Weights of a small encoder-decoder audio transcriber.
Training: normuon at rate 0.016, 6100 steps.
Rows from block 6 of the text decoder of a small encoder-decoder audio transcriber, named by matrix and row number. Rows with one number belong to one neuron. Each number is 500 + 50 x the weight over its row's rms, rounded and kept within 0 to 999. All counts start at 0. Numbers have three digits each. After the name is the row's rms in percent of the matrix's.
After each neuron's rows are labels from the 100 texts, of 14976, where the neuron reaches its largest size: "tokens" is the input token at the peak. Only what is clearly more common there than usual is listed. The data: single English nouns, adjectives and verbs, spoken by a formant synthesiser in many voices.
# gate: MLP gate (decoder.blocks.6.mlp.gate.weight, 336x128), inputs 0-63
# fc1: MLP up (decoder.blocks.6.mlp.fc1.weight, 336x128), inputs 0-63
# fc2: MLP down (decoder.blocks.6.mlp.fc2.weight, 128x336, transposed), outputs 0-63

gate.201 108:452509413512480461506424469500449534443405522475487565475492532537513500586481512513483540499531551539541493438524467487527507528477400550494451579552408539577475451479442537512537459500449487
fc1.201 100:526482558534570455544628564501549432557519456544505479477523458446507503474541440482528493488456435477506548563446525502543523429497580414461563421489532511503530575476534506470481550509531502
fc2.201 089:384515487502449512411412499548412590482502546459459489476494561509526477563466439458529460495475589522507492488555493461444441480538429520565425508499485585555450499471503431555525456373475498
tokens: "h"; "r"

gate.92 114:498476491535463390536490502525451491463528515537541484394448539509536527515532409494562502636579442544532467427562419448586512516458584560595494551402532506557559574349525410596472527424548485
fc1.92 102:500516457516483439482431501465497455464521501497605497452465559471448573603472457476586494552553473525498531469559390470532536477398592552572493571451596529450508506501450522568428583458532440
fc2.92 075:609500493555425437542499497525480480458484499494507532465422427511512472422502534474544553445586497529480458534471534537549443519559505562466482510558482639435464580536466437536518477508460520
tokens: "h"; "s"

gate.248 108:599405542560463554538461448532403521468502461535511541516455544491504466405411539473473522548544497498516495514432447529564457478494524561481591525483559552516609499478451473515489538548448399
fc1.248 116:587450494588499508508440479511482465437545503555525501507472490501488473379438584492464466528542474524510536499427473513597477437489514524464544535568565504416574452476465430555503524593556500
fc2.248 117:548537571492560440677461519533527520492422419466481508483501490518532488452461486461418544501539510591543546520502478447525436408551527551496466490515501567527521569533484466449559531486513453
tokens: "h"

gate.21 081:499428430547512453529474584481533503436578535487512582509518452555511521457529602447469490512494554478490502526479573492502485417517495498535450468488430426533469499457570546468519558421573524
fc1.21 087:471496495553437590469516519541490534530507381468476511506533560478467581519550433524542557586410555527481458568431496498471542591423552469571424564455458494446485502548432440576483473510484479
fc2.21 081:428523533438473503479489528491539593449500475409497459570542548449528452490489507479410467468498524474476554492527505431493432485594525529473565409570600540467592391645562558473415448523547510
tokens: "p"; "m"

gate.81 093:467450471450589437500567528511458569432480484460563514532540303448495518478548449507469571484579449495555595437498423568584538519505534563473547452499427457486461520642507532472461565426540525
fc1.81 096:567482477506506417570503446492430492500512467482538441458501474502551485501464485561501433545500587548544530498531496515557560452520595570389509475536476552547555530604471554522475571474525509
fc2.81 111:509421413548522468520496490470593534421503504501455543550524480438496528493550458544541548546549506497453437499449562521372389513480517487555508557499461466443427511496513396446451370499507484
tokens: "o"

gate.136 108:494507579425438466394502536525422481580453527577572382487517440491421525606516498493498602501451514513449465502594518469640581535414458506474488478490555515481503504502502451527453436406565525
fc1.136 113:438573410559513514569551498542524592488563453452405595530492520426578460434464524541460517444481521491572538431414484519388415500419538437520532464513506478460593515544451494526540526615456518
fc2.136 106:471531518565506425535442507479541487508513448520525477507571537575477494476488630526454520547497531500608499543544557467396541472425514521486543475550586529543589427535474494429429469469449478
tokens: "d"

gate.78 096:519473564483440536533411536552534529442565552468434545527567519524468438482486451482483523449572468518520573529533338558473558436485460482552534571527511517494556484511518463556469448566544427
fc1.78 093:521595432597437587468406420504555606446468487447514588423495544537461544438473440486486470514432523453549486492512505541472387501436426460509545506562589414485454469457532406522499464475556428
fc2.78 068:434504583420455488476563546545512460510455531573520421511539486457530540519568539488545472509464500470469518439508430464474615544552541487456484474525441541497530459530496574527491429539562547
tokens: "p"; "l"

gate.152 100:453578447519516501525571463460439532524460522400464489470498449494503552556483448442509503558535444478512476562543543469520429449424514519581505521449508446506476517495525424577435492478548433
fc1.152 100:539513595501527574601500551573476499464468457549540541593413577571503497487536472468464528444521539414503584474473569488471548468467502500472500468523434513468554542564405487483583528599483526
fc2.152 088:322550534495484443419467430379524576479444525437487538421540524360544564496493446494483483465486557546506496441487451542516428530519588344526421535511502518509423544504551558470485448509520471
tokens: "h"

gate.109 119:448546498454421486552495456520426522582637576577431456448450517473476549557458545514551645468502572597521541499407450519548550412446475488520456439578506572508498448515445425452530536547471424
fc1.109 115:456537475456425487554478459481444519518664549600415454472457518469463531543459572487532595480510563580490514508387429521516567428459491477532475439564501589490493471521447422437536550529477441
fc2.109 083:563524451486588510530413453509537466466444449451520436514503474481626527500526466418489434589483430421509502507529569378497534503497468446527669563416516472487569526445490538537556533528593489
tokens: "d"; "e"; "n"

gate.148 104:515521563423438474528441505532479508526585460493490457599512418495507435585516491520514612498539477570517542548551443458482519584536554455545594408513506552486528584518456482461445417373479512
fc1.148 101:532501434480458466574545526561568523500505493570538496520477524587490506503525545528491480438490479412514507473442521544656475430479547554431556539424486416453454550440542531562520522580538441
fc2.148 074:571532482477574445430405424455516541490517437506507430504449515497539498477548545501476476608475544491526513483468501526533512603481414534564446479505541428462526458448411557406491466449598547
tokens: "s"; "a"; "k"

gate.278 090:469496498598520472324403564478490584462514539409522444463477412495504438416437524426471442471524464527420493420476504481645481509572499411555539483518485411496509501514524489470489533535507426
fc1.278 092:434555409471562553518503475516488479536522507511435508407526401501449566542542547550543479485621611418464467575523529553558575449470555581490492496462525566524473467560423527437508521514537447
fc2.278 125:392503479530510560523500558541420519429502474513510557486488503510383544559486398441454549553471445430371564555606450532622481560508454585458379502386482542554574506461498456483547525571498377
tokens: "a"; "u"; "i"

gate.238 104:459453442449461426607484508537470498467482525606519408459446536653555468520545510474469539455551490571526439511509437541416434507549424594495464543495494504561424458493534482461496453503479428
fc1.238 097:529522488575527480490603506493491486544506461529435478440517493528417546548485581487506543544606547375508524573506478573513507441430514479460621578565496511489357527624433496512533506446476457
fc2.238 108:553503397441491412507434531508434511478555546512478531460460485550537463453450432487554463436458489521490554543572605502516486435491482437429384545406497505511467515455497408496474548520522552
tokens: "p"

gate.131 097:469458522583636544538510517465498527577551466409496543418446451466515576480569550562534446493453491438473480456492569555557382423482470473601483527457496500486519478485574457477495509598464493
fc1.131 085:568457509441447523525473471456411533523535509496479547512464382461478496473502442537466427584557419456598534498494468459566516497572583507511476534455571442524507593475530471459485531499451476
fc2.131 064:441517592507519500416597585467560501520522540485501426495495452575483461559435522534471530464466429602395533557512515479528465499399371544406562548528492515615496476504482421448534505493581537
tokens: "p"

gate.330 101:355630447478463516481476575474483423542470415501565438543513433518460529435526594551435585508531425423490445499484435470511473531529545533434515449538454444541576464483512475518466446498508557
fc1.330 101:467569506563467548387525552518522470552477473511505595531491463412429439507454630556499525448560473420569516478509556494535568535453484530475571502526492489491541519555447536538398467559531570
fc2.330 112:494472462557584478546460564485421410484477532483471411512551517590498576512463435596522518453467663475438444567511436510459557461446530405530467526447482453538516554454545459501515513501499535
tokens: "g"

gate.71 077:579492424397519413495478505484580417467463559603518537485427519525636401415510516462504553496523543495510524556435547528563592538453506421533533423488531488510531494503470458575552576452509510
fc1.71 081:452506479556459515527524537495527583540518438436390521537464398486405457459477430500477504427527470480474453526593474512445522431471517526467508571470559548542479509469554483563457422463494398
fc2.71 075:444492561530517417449483399515490394483467570545532466481456556558653485461597504485492453538462586473540467557441486482538544470545489466593499437421509535554491563513520463563525504555588543
tokens: "p"

gate.299 088:493521506542524549385471406449463558537523552562450555500520580526500442404469477504442568552572491457455465543481527505400469429480539445536508623452389550424436424498457561493439480533546503
fc1.299 092:446455447520536449432548469537542613520527571553469545553533484553513405514456554518484557605648485497532469450519514441481500558428437459526491571458411578490487461519475524414423449569579518
fc2.299 079:490492512486457375566446492511479570501515551491519440462527455526470373455597543538558491487466510592479411481505417502491549417520569480461550442505609509458506471434562546452513496504456419
tokens: "j"

gate.60 090:457500527424505533552540504537588551470439454491597601553549450509611476433515543492513496527521429537474494466564401497457397523533454525498532421609545439548459505573518535514556494479466400
fc1.60 088:532452506573549495456478556502506395525507547492512455487464553477444475613471443523466469436461511514497516493435557437503606563446471568471523565386403534488535419442461510501438545444481662
fc2.60 083:458621444573483517496578548461536509464537400553461551523439459505419550456479558482557515534452573508553441481467427556481466477500536550470492447511473402513459522599567553447560441552477560
tokens: "t"; "d"

gate.297 093:480492462416523482468469493460455471507457573423522547453509554493434441458468539411585460427545476506456501559499571474563596411527436515524545484533444487546417452417565514494510586476604449
fc1.297 084:535457504508559550475433526447451427461566528493554515563404450524524490390513510507433486613454393445511433393531493458597525573486504471520451422546492527524501546475551488502565457440528500
fc2.297 075:481502511488475512455499480481578469581496512481472640446586535489452540434531490486596536494587570410488530595448478532480558483549496427487532452431443482477460403340564572524466478485567568
tokens: "m"; "h"

gate.138 094:478530511460499512498493522435422525515502519570433491663449534543458502514502504577510502448475454519465568583579468496468530490568472544553482568452578457543462582510420491471504381578460592
fc1.138 097:535432599519502549503553435455595482444525490561508555471496494419529549573451428454475588567485527578488491424556446562446493492534551387511508450641466547489538409458555507549451455450466443
fc2.138 099:503494514511455507607466447469428464466484488507472525463524445495589466467497497466518465476540502504421496504483585456581501492550473521548536503467494474491345507462496525418580568617441456
tokens: "o"

gate.116 084:400486496518557573597496428478435480538431451527557490513638537515538479500518496541494537457437472497462462483503469465578395416441477475427456496444535414494529475472526501524604544492505419
fc1.116 088:594541419530490494522536566510594463472555538542419425452481439490506552424487442447468513414587500562545481479534401508498530458542564497397553462471458598482537478525456522474565509531468530
fc2.116 080:448516469564492546469494481469465542494463507519438529498435474524419442544417519507540550568538568471453449589509517482501453525484479519457466446483514481418573524538540527505452512525575498
tokens: "e"

gate.215 089:527473459509504531471555504518516490519535485545474523563524480486558563535572502586527521496395488454486408537530441459546450537471504551476484388435432446514560372530515534504536571483507461
fc1.215 091:544447515486554548595493441501569509539498533471495444474434471428466403507433494423483519453398455478485416455555479535537539520457448491502534496463473541369508535449547513503543568569429497
fc2.215 097:460459439478523583536574547537386475498471453582438449513534432488577575494463454495498494563435592482442505558511398470567491546511484549467428455448474477490585448564534543562501531513575401
tokens: "s"

gate.294 108:509417407510446532523497516492471563416561555469457447462554514496502584497450481536480566451452589566465511492498467426497576463456570438621515655504520531472533446454537480527501483582455457
fc1.294 108:526453422466467518470537414491411603414577565470500491486524557421546550484563444557462505465437543520491525523540437480489568393440540442581529611412484436446583446433524507566531542520465446
fc2.294 091:476458538539401439526496489536576413420448519504441487535507436567474498479514595462510528510521515519575538454473535544491365553532480485518507430565511526517374489536441496525492499517518549
tokens: "h"; "m"

gate.28 098:458572507533471398522494461565516501488452487647532593505566479451443453604577465438516572633535423452457420518442535503432520573505524561492456511487492504474513503527563447520488458527519537
fc1.28 104:540458414394484488576575444556474474418517529540465517603521508521429519490536522488460546556554486539445447477470478593446516535536515501529340563540490491480498441552481536485522462455546571
fc2.28 105:544485520484533434622527532523503552507504511570509577466492488483405433442454432550438519562618534546555483467466459428592504509439572373443526511519453512516560486386492518516524539519458475
tokens: "c"

gate.89 113:520449445436548550509521471566534445485522472515447516532512530454562404512548493545432469589560464478536417445527581498525537510548606530562504489567534465557383486511477531502417468588557497
fc1.89 109:533481442457532518448536520527497466492633467474571439516463552512482392444517450517423428625498490510528434422547479587549500453541555459562557522499536437460478491466491528532393450571483539
fc2.89 099:460497548551472448583452472521431628535456519432480524441498528540493542515556513443572528373521599582452424613519481517528587471518411526460564427472465531433566456513539454413494514474514488
tokens: "m"; "w"

gate.13 104:445534458491512499446453503550567405610534519514420472454531493524499437514542416431462399393619581501504486490545567548436477536481507389466544494456599485513608507588419454502496608530510443
fc1.13 106:426535489467472527475512504537544398576553570508459472489499491477526406496515459407509413365599577550537490477499599591418537525475489412468505474470619490517568538568464467504531657505600415
fc2.13 129:584521463587455547539491487479454455575455498553580489470553486600551543537553454544409542499474473497502426523552473442440554496481490506429577407536478434443545483566479475486531492567405518
tokens: "u"

gate.219 117:488520475509375522554545401481496441512456503558556500437422654529510574525483439536541491542524465585550482496563498535489547493507547503554514454488558523538394518432432460630394458464575474
fc1.219 111:487476547520559453642456525536516490450462517436512417518571414512542512484540452525444488515461546419478472491494430408459450539568450499558466414553523490390529389527601488453636485532476504
fc2.219 118:436550588525543476435476439456630522505401555483480507594530539429486452477422511512534490523401457488504546509500496528493472470422483539478534519486496553570545490448468487514465430565500530
tokens: "h"

gate.90 097:535450468491534629466478441484416523539530519468489466479485555482501517527525448503535460604550496442615471501543467553413611572430498552459595509513405439462553527536498466447430547405566454
fc1.90 104:509563502473433517466567401503485367535476547542491601488438423487457449569490494418517406543605535425523533516447551525578480529452556515527497523435550559436571487487509460531483530492448487
fc2.90 109:503474473443494533500542506471444517452507502496466585509515588477542482509516416465491545537471576503568473501516584543473517565476504499439572452458455466479480497497515456397408566436526462
tokens: "s"

gate.254 096:449485416477463546649479560525567588479535544520448518454457522458464482587491416562537509414507410489492410475496444537433488465445523561502484447498545498521444534475485496460464566476521471
fc1.254 104:553490475548504386460494542455484536517534488470460496501479502557549603574453577421539456488544511432483526532476478452481510519534498531506468508509401494501591457588521532471576486475498579
fc2.254 117:619494517453506492471533482519417373525537451474502483482503515495433520462495557528400547500601573556572619512482520619576498453586482421466505591458432493461451454471512479497498529501522503
tokens: "s"

gate.137 097:479455513543450502417419423534414514585522582437574481439586504493550468520453508476480501459436492549475521509431550486634529424495560532567538458456433581447504442419475467531510497543361452
fc1.137 099:543481496456499456544517631457505461419511489593474462560430433504451514383490563550510487510567571430511564427508441523488501561486515468450439586535491433536513509561547511535499475474544491
fc2.137 119:458533481454485524431476443496531558447524582445486482447546558554452435510532466497632411526455424520480451558529518526442450466506488551480539453522477561491592417530443492465519579545449489
tokens: "h"; "a"

gate.167 093:569456452476536456569457563422452485468429422465566471636428486532485435479516418533550507479512471491543470522553522508452478492496598563511453452443547534450478433483448501465507495464513562
fc1.167 087:482508573465516574468499484503507498464470488501424435531412481514477584425553496471547462479418488563460585542637471424490566534501451434564588539444605380502479518469496502629493452511483416
fc2.167 073:468532520552476470506427611591499514590460474583496562416614546394483457548468583462480443419463415434544491420425489490543478534523511515508395524552520454532611498523499566458510500506496554
tokens: "o"

gate.258 098:521371482462500448480508436658543537537469523564471427563501508585584359404429523473470502551529490438517470487433487471433463470533454555463580489523528537505478524448591545462515541476485484
fc1.258 096:423601599453502506537469493496457447431447569416478480435463505515529519518586483439485470490476542511515544444542408503523501569512494515493531436557479452519550549433421393495498507519558454
fc2.258 084:535474424466492485448545490537531493484473371513579501583507457572371497536453465537472437532551546498599521590417541490502447494539463585497495515466496540530512441491548612472598439458407462
tokens: "a"; "e"

gate.47 105:454455592497446461512462491525479503432477473630447379528574472455434411496550573605543603451483539460547503535459530479455565519512475490497494513528499583618504515544459446542394507548424481
fc1.47 108:527479519550542491517518560446558538510445482409524660485506539547602476539446436436513465468568528520423473529561514439531453527568476519426521493504525408416427504443521497489593534438539536
fc2.47 099:434517533497508491451547528501502552421492527564431465465469492448508496421564486571577523527453451482554504491496476613435456505585546442532411455491440517510548472513538451494426487489450484
tokens: "d"

gate.165 087:505487380445473435523466450421467529478494521550429406477459419547514541528543461546551578613538493516468519461578450512443507503393552551542486564481481497513427465537457363534422451471549408
fc1.165 095:526444502466508536503450495415616376434463548507437430568452594463469520456484536513491529435398580517467470588484484372495502496509424435547500498564523542499526471446498582454502536563528534
fc2.165 086:397511643487433506492410519555487580569538486498550532520537512445445496493536492479442481526500557360502577489418471542537462528559515521450444506463511526539540558474487480494517391478493497
tokens: "s"; "a"

gate.36 107:499548508428509512610514472466463463533509515536527479536433525539536443455570449429513487520568438627502403443494408459465440523533477505482443418518494459506532450315545538585551499482519457
fc1.36 101:473531413507498516524446503490468422526469523621521484493465489490489450478538538465431434514461455549476398560513375606465461519574379543396419436492472445536473519415550521451573492501522403
fc2.36 110:540540504478548545410518507453582599481484456562575514577502523474429505561501518449523536628462434526587508501460516436428498590501524434488622506476458586494543527478502552533561399541486469
tokens: "t"

gate.185 105:485504442544524528494564464525516563565495498625500521457466495467348464481482483500514553533574489468567487424507415478536506483399514461428526548416493568519515484511494562517610551575520536
fc1.185 106:463499511464519486505583474550474441473518496539459459489595482636600496472500518512528455504500550497491493472562509453526463444537472475449492411355580531509511452423445389514419482468586440
fc2.185 112:436523486502468477534489516522516502495514535516462517432446492456510460446392476548471610435522507523480451504552393473563542498366473449615490527549557508496449529491454502479504567442513505
tokens: "j"

gate.38 092:532544482519518482467498531479484562517540428552540557496568468437483584502456502542537543451461536545370464518567505451427528354419516502483470494444464535499532443512464496597432477499524480
fc1.38 093:542573505490519513482417631479466468540576392543559461422501498455513524542423556459476552459496455552411393505544449490454536411478479569511422471495450438482503498536504491547396512491472550
fc2.38 094:530366539480421510499567445535552488517400502438463450532442529575473497438535469527481464518552551487550569528480566572510467554605485523463557548525502521507485486456581439506496453656468480
tokens: "d"

gate.1 112:415527604383546455496535481476495466438539409507462541494506494559616425398520547478475549523517480624576476557505502487529396585597434526522572403532446518512559492515540435507557507511515480
fc1.1 104:498559527446517537560485459573487493465594493493527517488487459480518444367508628492487442541515507606481410491468476525516445454582494488449447481534523494464566464514580463503468537513532491
fc2.1 082:576479519472545509521508512453505480552484455491504576545567521569441497539458512495467486500525494459574543503541488414510528425371480619558522520512517537609481487542452403502549428464353395
tokens: "<end>"; "p"; "g"

gate.233 094:481541448535444505492529493488484422518444461525565518504479503564453511526480623562488420471433549514432465489504611540492535556500491525418529513486591374526597436533509451442511566483533521
fc1.233 101:487458433527457430523425502501451490516503486571475480587531512429417442501527548455573565489489557604497581482487443509542506550499506539522519456439570296570529492477516472541584451435555520
fc2.233 090:521508482506521437467521624453484510580458548514505516551453533532427537476516603552550403481507513413500472465518489495467460546535489496506504516535530607459487565507431458566498523497490552
tokens: "e"

gate.203 094:554514404470402513474579523540598498482471560502441497572495492465508535567547560553393506393478474408548520561509565538558472538417422495502479432507538453577429572482503494446370514501532521
fc1.203 093:519442483447435437547426478518529548507523470481517511497475594606491551546469449468555426395520476572443358522505569579518509377587512562389489489535514471478459469479466546519470535524472486
fc2.203 105:495526477603462493474477422506468485565579498574539527494422515505433479460509395470428519556487530582617462502548515482449451512505476505524526531375462478541533535584497390470536561546388560
tokens: "u"

gate.288 091:483532528619432522510484504529514527523490495522514523457524474407510397461475499437474495494499445501554552518572488518502455503486562508397649503473549472496501564488453469549502476481469559
fc1.288 088:578597522588452494508475481514518509547432450542479564489537511400563423475509514406490509473508401481499496613530468613491484530434511436388582499405491471544447543537494486506445483551549510
fc2.288 094:420526500445436509482499488517477598499509521496477556506544550508434535527580431581638539525497448480481519492540531542459574483551444601678548462538501546395480538512556490465503468424447465
tokens: "t"

gate.94 098:463491517542497436458503520513519489478474594470478538537554519438541416453504666532468554524495496574456375504454503466442459443509461442546512527523494519488513501428474500488454528575496549
fc1.94 107:541527459430459569547512481482452525502474411486522469422494396495415584555501319485517458502526492496529645459551475516522547550482484558431505470466529504491500509596554552494504486416563454
fc2.94 102:381439551539523500561541542542409429478522571458610500531539475506440450480487580460461439528534525479510449586494472550524507493519510523562348579453490540541523570558546441477518547549495486
tokens: "e"

gate.168 106:396489485501476425457570417599409552544566543554469564498609421492528479487458465444527521572564535455508448508389492461587511496485579534543448497405460516489532422404505456567486387531459523
fc1.168 108:549480520572541547544421556426506488549499475385571463491525571501587430541508507491528421406447499491544525534478562526472496480476416422568513457488529443447539506478506509452500536462563506
fc2.168 101:455534567466468474552593513562451390541507480486599492511526462380497459513589454461455562517452476492492528493433513494534565507524540505548514439485574526559435498502496473573456437448510539
tokens: "o"

gate.24 119:524436508425511484538510523389519512429548547468485530537492506506535522484575461485521597530504490569571499539501510373508458534475560376522571409477515594492512490420517527453510417533505559
fc1.24 111:526470517479536518555545490444507515445449499521563439522460472468497562500568557463511432473514514450541548552465522509572457517362378458503577533485510505536464426516490494544389432436554395
fc2.24 094:483515480474543467438394531506480536550445530540457490527483464547529541542537554549524502493402423460409486435491498506596576520528513569409360477528470497541565484493524497452578623476572516
tokens: "e"

gate.228 094:566494480557552506509457466385505459423508517563418480408477440501405465368503550428516476552540520455414542558474552512573443559504503460572533452576451496545465514416622495517542494443531534
fc1.228 096:430522552474473499489535473596478585535431506454525512514548565507553568519493406460508492614484516458573469478517473493409407487484484572548454465458522557606541477576513463435455507439506502
fc2.228 070:484478458480565552489545564471522561579526512438584473505502528537543438557518480504488474434403483556600482548409472516482401477484523480496573516478489477473523475475413430494516540498524370
tokens: "p"

gate.8 087:423512386541476500491491582433554496510497452548531510549547557454525529504572489501506551543419548425342447562515562559462477534436514494573482508366577463474533468481480466490536469415485501
fc1.8 098:460557460572493479514530561496538468501537414553451512474503531400512493477548579523506554551513416510466441561529560516517480466505414575542394474468471467461474570474485508403512551465546542
fc2.8 118:525507591444550533513453525532501619474449562412499511511467504524511565564507387469496483539502512505389497527487493447515419485534477503480534490569466557518496521569597514495510426570460442
tokens: "g"

gate.39 106:464586535416506533490579539488489579441521491466526452490481553556494478537473587595518579502502488518546428445508448485502429470450500464542504461521532568460518527474491464503401480490417384
fc1.39 106:394430390439522547504445603485486442538502562495462450448467525630517491465542448406469551438437486516508412465511375406468534464488556553544600544513530544538555520506488524524423468545473544
fc2.39 101:596452468547488457438469407476512479518486544524441518583479437482477583511510503555513432559496502469419635530485592557483438579524507500478371482424455462523465533509486517513553490516569511
tokens: "o"

gate.295 094:546462496463457467451502496472445532539484500513597564522461508457517580540512537400558441574457414394449545487421417512542412537483477456406486418448462478478504467525440553634500489555558488
fc1.295 096:459473505480574562518489492476527524443438458481462404459522589532414512493485539590459542441504565602555522515561570511483527466524547592575527617569548490555491510505534492360475511454448556
fc2.295 118:441477466609509475495452485610535545443446544479539498446491476478550619535543509499565470490412418472458463543505467564399398524479513515421466556493412468467479494519468521603536467559485497
tokens: "t"; "a"

gate.257 099:563497608501516585500604427533551446465429482460469556495601414516509504541468546576479555561591557480493546542429507409535539530449457477476456526396506528494474398465512502485556508456518536
fc1.257 100:501448498509490452505465540539500601492540458545498528500457497520535571494494359473505528413425562524528494430560472482441448495575483597597546503517464528527471529568476479465494499524470485
fc2.257 066:431611499476483419473473564466522517488401481491408446475528484515485418500540604539500393532487385434479467526477440577513440559489491512485378488592464545488485565453489536480542512532525511
tokens: "c"

gate.30 107:710517491505553587494475531542488517468480491496425440450533615483412535519438479502501463571557524567486495532450441539555510490455596514526579495548469510536442514526436492539434475551547443
fc1.30 109:464583425580530464338479584556492629579539498466509424506541517423506470492415454459494414507455510471521543504520504457481432447420474493494532499564531462543502530582508545520433408482549472
fc2.30 079:462516558503472523535521412531473445461480448492529568464493493513471490487540529523619569560584535543480459557465511504454572476550451503477543436459358549462450455409513466483563487445444611
tokens: "m"; "w"

gate.324 100:426489483497494492583501504523554532494451508499557530501450454442450428550484366534531498520414423494587471453554509493431524533393595528515542493480536468511417525457534546509501528472556524
fc1.324 112:392419477486506510564519468518540575497483537457524509492449507459470463584477373513539519527397450493579437450535500491428495512407589549525553447570519453539407545432512516509477483473533489
fc2.324 117:503525541566422542611525507506555510455488522462472475512527519490481511452441539396531519502516468509404462476558461488486452524542503565507575378586580471624462487478493433487491461577449565
tokens: "s"

gate.281 111:415578437504510510505471406549516463480511502509526426489486544581461504538499534548483531444549552433520502435504506488426618460448576565484465557452567512477461530559422479497485550588493528
fc1.281 112:544489554481558553508499541449568509547508515454494518508526436467557481370486472511469428501462477535443518551496522507511447535498438396417600493601383514430524436540532527473491457523475536
fc2.281 101:515556515517553520498479465496586445454454513502544447479483513617437525582519424524485505481614545498543433524527491496427496454477488559524360447500597532558496515556508485457443492598502467
tokens: "d"

gate.107 113:496498459445476459547533471480457564543532392581494412472508417480539587497520615492443560553529552427577521587498468540482547495369534470495526506477535588539470453581461494510407568549492561
fc1.107 112:517499460483459473509540441502442534527524388562489441468546445515518566542523627479442567558507550437605560554483460537444538516372520464503514512505526586527501479575474476498395541567481538
fc2.107 102:451556593519512551491487548532500516542548548497486520551494510510426444507496462482477547370485491530407486555565559403508446500552389501553620473476501444529548461422547499490546436494545444
tokens: "d"; "f"

gate.292 110:499463592504432544422590589626543530533528466519524551443501588562520494570514453511567480460445415432517529541486525534508403501564534468483493493438501515441489533591546515532519510515592481
fc1.292 109:495559405473579474608442481415468482454501528475464470554499450470516432467526541484490513458535572543494490484514430492534617568381471524520476549509544530544528490394397528470479469493414529
fc2.292 075:547395442480475527492598596534454493487514534508577389462448641512443609519478409506500413493488456476534498478450500457465489498566550460436420514546516504503559519545558527548514598544526463
tokens: "c"

gate.64 092:476480450458493523513427535513458474560610508498459499468475498457528500548501499562449578469577493614546605490470448513571505501509484496441405411534576474446505440493477556533477533470494484
fc1.64 094:578504539540490540493542501415568543454384382489577581520473546526428511475508495499556458518448482389550442544584504432464543466513489483509673556513479488553485478621571486517518519517542498
fc2.64 110:458509447457484413540460577521503590550505559504429410506512510507496506507570455500590554557406447475454578408491433462565400535562462548536360489431545583578479538468478488604548476482503470
tokens: "<end>"; "n"; "y"; "d"

gate.135 099:510461481466460434496545553444503521418534540455562579542550563498524525504548331532504545487489442488516547541501476446598465471487551372542511467456515562523419543528459621512447530401620493
fc1.135 095:544474516465512513509517511452509550476506539432555536605554526487537456485581323489525508478497412488510533532542450493502548515464545436599526479451531499557496487559464586542488485400566469
fc2.135 106:489496571476441497565483550461411432544462511620417451498530449541371449486455537440492497509598542399492543419439514396581547441523469542528483460588500531557552491427510461514482501530515525
tokens: "m"